{
  "method": "simmim",
  "loss": "l1",
  "arch": "coatnet",
  "mlp_ratio": 6,
  "qk_norm": false,
  "inner_norm": false,
  "residual_init": "zero_last",
  "beta2": 0.95,
  "beta1": 0.95,
  "batch_size": 128,
  "lr_schedule": "wsd"
}
Rows from block 5 of a small masked spectrogram model, named by matrix and row number. Rows with one number belong to one channel. Each number is 500 + 50 x the weight over its row's rms, rounded and kept within 0 to 999. All counts start at 0. Numbers have three digits each.
After each channel's rows are labels from the 100 clips, of 14976, where the channel reaches its highest value: "top examples" is what is common among them; "peak on" is the class under the peak. Only what is clearly more common there than usual is listed. The data: Morse code for random letters and digits, with fading, noise and interfering tones. In brackets: how many of the 100, against the usual share in percent.
# convs0: expand pointwise conv (model.blocks.5.convs.0.weight, 320x80x1x1), inputs 40-79
# convs2: project pointwise conv (model.blocks.5.convs.2.weight, 80x320x1x1, transposed), outputs 40-79

convs0.263:439472410499429448492568578496527551555492494373498433576442467495470526476549486499489530471507496421544544571412524505
convs2.263:473516518476383481403501517469591546491543542412501566471481613559485507472571562540529510497582463459492557534511488574
top examples: mains hum (56 vs 20.1)
peak on: gap (70 vs 31.1)

convs0.134:465424456570490366542420468464480454568523459545499459368359490494486482495483506497518547461506461541441510494517493462
convs2.134:482461381438503516543517480560493514551438540480498526540427499496530450470495576515496392510420527483399534467502504566
top examples: interfering tone (97 vs 30.5); mains hum (64 vs 20.1); quiet level (63 vs 29.2)
peak on: gap (69 vs 31.1)

convs0.218:401498492452468436478421534518468470414475538531430520556422532507508531464376496503542571398518511377498447463463471450
convs2.218:625531547542501413446523579529439539500525567458513526469454540483469484516555482497511500546458504384483490494496488581
top examples: white noise (43 vs 19.9)
peak on: gap (100 vs 31.1)

convs0.235:501532402479452460483495450564539470447469529476538433484510501425492558423501523502547527449457510563457521535623525467
convs2.235:503564544506552570529428533578568548481463460526490401518456477514474543494533490455502489462570477519523532520516467433
top examples: speed: medium (71 vs 33.5)
peak on: gap (100 vs 31.1)

convs0.22:536479500524630471532384536488505478464503502474525460473500422492462581559526523569489512503490495502412562489530536457
convs2.22:415486576481471447589484529536553524574530505521610496471493539456580570548536478472466466428562602402504489494505414452
top examples: mains hum (46 vs 20.1); clipping (32 vs 7.8)
peak on: gap (91 vs 31.1)

convs0.176:372533520512527510452560568492537523480449504555536518505486522494577483635529575529598422467537546488530485480526556586
convs2.176:528460459392459471451554431492465568413563530512483524515528476522512519517498513525552505502532450416484623518455443491
top examples: tone: high (60 vs 34.1); mains hum (46 vs 20.1)
peak on: gap (81 vs 31.1)

convs0.161:464511535587470448569453451471495493481497493476429437521361578529525490500454500576564525423510549555537493472556490585
convs2.161:509440506450529541459411545448517557497542437397518442504467442532521483601559521413461437457542496412408422545439510515
top examples: tone: high (81 vs 34.1); speed: slow (80 vs 33.1); mains hum (69 vs 20.1)
peak on: gap (100 vs 31.1)

convs0.238:537473473490567504431429596538457477592477529519574499533499505562489555460482480491518488583463532512487474486396456393
convs2.238:480553569583505503455417508527561520485575395564631571539493535513514519468575461488490481548507498572497511526453550535
top examples: mains hum (43 vs 20.1)
peak on: gap (63 vs 31.1)

convs0.241:510439419501496543428522466441440472497527471546486598455409526488558485450319448519504515467553461461611403463465457488
convs2.241:564490528607490460538530586515417533510430501522484546569474561419487503523569538498545482534467508530466536535526605573
top examples: speed: slow (65 vs 33.1); white noise (61 vs 19.9)
peak on: gap (96 vs 31.1)

convs0.24:516494371548453501503520528491516503465454457469538542547531542547455425500459443466553502679498454484445482567438482460
convs2.24:608449539451450511514533589535610545534506560511476394454529457516609513468545531460524555522508486497455536494488442557
top examples: tone: high (64 vs 34.1); mains hum (48 vs 20.1)
peak on: gap (75 vs 31.1)

convs0.47:506477399534524558474576454497465495509548537464550466453485402501392531522488566509531548525481485504540551497465470461
convs2.47:581520495483510545540507481512421579457456436441509498528553455521480483501488523531536419504562466477462482510436578503
top examples: tone: high (70 vs 34.1); clipping (27 vs 7.8)
peak on: gap (95 vs 31.1)

convs0.193:483537522549556502549521459491491508482504473524616532539498560465505482506551461526579509395626481510545509490533435448
convs2.193:602529547461518490471496538467427455360551458481546556522489473510542508507496521491521506436598510374564507514577602531
top examples: tone: high (79 vs 34.1); mains hum (48 vs 20.1)
peak on: gap (94 vs 31.1)

convs0.217:468488481512480433472396407481549514508449539552576589587520480445531477495545503592482445563458483541419444495458440425
convs2.217:551499508495567486528478566410522513472478528408521390488567506487477520539472539439485544420599501427385511405449626496
top examples: quiet level (67 vs 29.2); tone: high (66 vs 34.1)
peak on: gap (100 vs 31.1)

convs0.146:419505454505432515509547502508497509563497535519452469596424522524513366464446535558594593493468533484495457480512423439
convs2.146:535490571519548479595434557430529526491526477576461527471451478532553474528445504505544631489581617434461487470434463499
top examples: speed: medium (75 vs 33.5)
peak on: gap (100 vs 31.1)

convs0.139:553511481417625501440452534487595497431531433511372488492509534563558498507543481585542443457503525538502563460461487527
convs2.139:495492571561500602510548487592553501473484494539455483553571462487507495508430480528515437538457470377483439440401616490
top examples: mains hum (41 vs 20.1); clipping (32 vs 7.8)
peak on: gap (73 vs 31.1)

convs0.35:474481434499422423532537416554515566455472571511533547435546457546486422469493506455533476543391483474495517506568494449
convs2.35:511517545463550497532517502569503517559533511440431597540509449584425509537473578505480456537500506595600505514572557491
top examples: interfering tone (81 vs 30.5)
peak on: gap (78 vs 31.1)

convs0.281:497472509518586440433408515492517523534496519563513543554402508472522576490517362496442554490494495525531503563469483410
convs2.281:510558537397555495510542585451475532542528467594493506537539608490463561417520487532401438492509448447588545468492526522
top examples: mains hum (44 vs 20.1); clipping (27 vs 7.8)
peak on: gap (67 vs 31.1)

convs0.148:548445543554567515503502498551440436473518532482529491417427568547473457444504436499562473515500502481502526413420481480
convs2.148:399473549538495628548487529515444524558490569529449530522456415397544470493504512537452497510459490467518494443489503452
top examples: mains hum (48 vs 20.1)
peak on: gap (87 vs 31.1)

convs0.80:423512488476557460506571544582510557479573527425524421497468475501447552438426521532519548508401521494608532600636449512
convs2.80:568644480435590474515527461505531496524506531483482533495626590384515530455525542630474479485454511554537492491417453522
top examples: mains hum (72 vs 20.1)
peak on: gap (100 vs 31.1)

convs0.191:479466412547514551518535443554442547534538550510512384567371483536500530512553496553442530481447497509503563518472442437
convs2.191:510524470485544459538663594501499420548427505456546459470479507418517577539476564475440539478496552430551481555479503512
top examples: mains hum (68 vs 20.1); tone: high (67 vs 34.1)
peak on: gap (90 vs 31.1)

convs0.222:468455450507441410569549474466538563504503511556513566540376545454464468563476485450485471567411576457529524565555538455
convs2.222:446567529539588474577410469428515478475454505433507487533406507586491444543612628493479558503565552579546504561564507538
top examples: speed: medium (78 vs 33.5); tone: high (61 vs 34.1)
peak on: gap (100 vs 31.1)

convs0.82:511502456541579475513532484558466538577489555549589502487480390527477603486520512545452493416527485513512526494466556519
convs2.82:444434492488460494535493527522501572507523493527518512404470569521462540497533400521574529481652441546524503568500565500
top examples: clipping (47 vs 7.8)
peak on: gap (92 vs 31.1)

convs0.294:565463488481635455531408499478405530442487517539466445531481411512466533523526461568488467523495443526519540551444526459
convs2.294:529444522598605411468512498486568452480515507532458434519472472421509404460528566423582558525559488489553488504552574445
top examples: clipping (40 vs 7.8)
peak on: gap (95 vs 31.1)

convs0.279:529488551320489438457437475441513550512490537433523504442508408584591417485524444399420489512451505474484511445525488532
convs2.279:509453468516545520466551440473535495498469479442444446601508504483520545554508501427505576501561515465522518420464454514
top examples: mains hum (75 vs 20.1)
peak on: gap (80 vs 31.1)

convs0.179:455500445533496452520541472471425500599472475531535502452502526539587441501480518572447479477527472424472501419395393472
convs2.179:459555503521455423441552444484440502580430467383499528577545514488420520478463535467460527404466515563520576510524535468
top examples: mains hum (81 vs 20.1); interfering tone (64 vs 30.5); thin (high-pass) (45 vs 12.3)
peak on: gap (98 vs 31.1)

convs0.244:488509502456457386496378571618452477410511522541445435552454608469575495497441407485520567451475557461470551475440483458
convs2.244:483532571498526501504481457468432471441605433495499521499474516490591464509476434483525562463513492421530392479473451536
top examples: speed: medium (71 vs 33.5); white noise (40 vs 19.9)
peak on: gap (100 vs 31.1)

convs0.315:489607512502449430500477417488461447575503491511474508568483530410534432431460453473462478583493497551469462439520400438
convs2.315:414485504555441527531540544515497495469476429594551553495527418567450524439516535478395448455435417449538526527505474569
top examples: tone: high (67 vs 34.1)
peak on: gap (100 vs 31.1)

convs0.132:559456538388562489456505538547504555511495548573558539468441455551527584505538456513401544490520506619543459512514607400
convs2.132:391479519540502517436477540520468529540585443517508424476511523429446527488613493451510601460510526477585501539447386433
top examples: tone: high (61 vs 34.1); mains hum (55 vs 20.1)
peak on: gap (63 vs 31.1)

convs0.16:464486313576483371407556541526490468533408450486493465512462557496459446590482377475532533490460498545543482538551536450
convs2.16:495504446448588458473481518547481472455596455529605436479599500476403450522519529523544570515544457499595467519473657473
top examples: speed: medium (66 vs 33.5)
peak on: gap (98 vs 31.1)

convs0.284:489482464502413423519512509471524448485521484494471334570383442601472397529528436470520516464464535459534389473540563509
convs2.284:519543474379504473674555529503497423463553440537462473512412462476464493505442517477542489532549543511398461549432462488
top examples: speed: medium (61 vs 33.5)
peak on: gap (97 vs 31.1)

convs0.93:531469422574580463574502527572505486435450483465513539517433507405493584475476400456636410543493624528500466556504519503
convs2.93:500640465445561534522548476546539540533514476556502541532501552479502531391481544593423465576521541509420581439442527492
top examples: mains hum (43 vs 20.1)
peak on: gap (100 vs 31.1)

convs0.107:439480506548440533474496531480450569539465509434490524436469582449506452512526508526418596547513438462450509446551478615
convs2.107:482509472588497555496493578491457511565534498470472517489530533553567571530454461509475531538404458570444517509510514408
top examples: thin (high-pass) (87 vs 12.3)
peak on: gap (100 vs 31.1)

convs0.302:535424547401617472535457438590477554477486459581546437501483512534555613516508537517439425516522465540487585424479485475
convs2.302:553547556586509509527487554546537549573536457495540539473553555390483447470464470437535523467456425489428441493476643404
top examples: tone: high (67 vs 34.1); mains hum (44 vs 20.1)
peak on: gap (75 vs 31.1)

convs0.199:544540466446625463473490508383450520520506463527428484484521450486469450528471408555429561480536567473520531536513509494
convs2.199:505513565538541487428506529530452429529501495448518489520526592463602498503482503587450495422457491508503502430541479576
top examples: interfering tone (64 vs 30.5); mains hum (46 vs 20.1); clipping (38 vs 7.8)
peak on: gap (72 vs 31.1)

convs0.171:433528480548534337493458457505550424503481456488507568497487550555417511431508478486501493600493495464476510472471367513
convs2.171:512490487513495569505450504451503436567542442551543438509547544593391542500561474447486474506478432494438425550550479579
top examples: mains hum (80 vs 20.1)
peak on: gap (86 vs 31.1)

convs0.224:547504486472478438522488533610457552385522439544528446518534543522536518477534439509452482473611545459435592563564556559
convs2.224:527534504545438556500471451545613453437597528507546442484536531535622448442516513497515425521541486449459447557398443467
top examples: speed: fast (86 vs 33.4)
peak on: gap (100 vs 31.1)

convs0.103:443498445547570428513555516506602590438484495525503522460451404465398472535601512435476512447478446455524595509472490467
convs2.103:474480426503500407546546442542495513493541446509526484465483514403498478484393455592501539501491410564500507537480461486
top examples: mains hum (62 vs 20.1)
peak on: gap (64 vs 31.1)

convs0.126:486485474514542494489530541421511425481556429545521534536436489494446416535473485536518547444567505507490386466520553458
convs2.126:484508561531476408379540438451466500439473486434540493504586525572521473493560535515532455557556456511551504518543429464
top examples: speed: fast (91 vs 33.4); rumble (40 vs 19.4)
peak on: gap (100 vs 31.1)

convs0.189:473509438458562523456510572487576509522479436497480409547486456498477456487490557412461594552419573478428501470535439510
convs2.189:484521412495485518544485515525595539518503463463473574487439559462497581451547538488580489421475472547393526413475469510
top examples: quiet level (59 vs 29.2); rumble (48 vs 19.4)
peak on: gap (84 vs 31.1)

convs0.149:471564480414497484481465414515467482460511463547504465419436594451603533585507405507529424522443435503489493583533454539
convs2.149:507474470510501514450515355506565457539433508504493473407594529556452572502466391595492479538435551412478601517511463518
top examples: quiet level (72 vs 29.2); mains hum (44 vs 20.1)
peak on: gap (90 vs 31.1)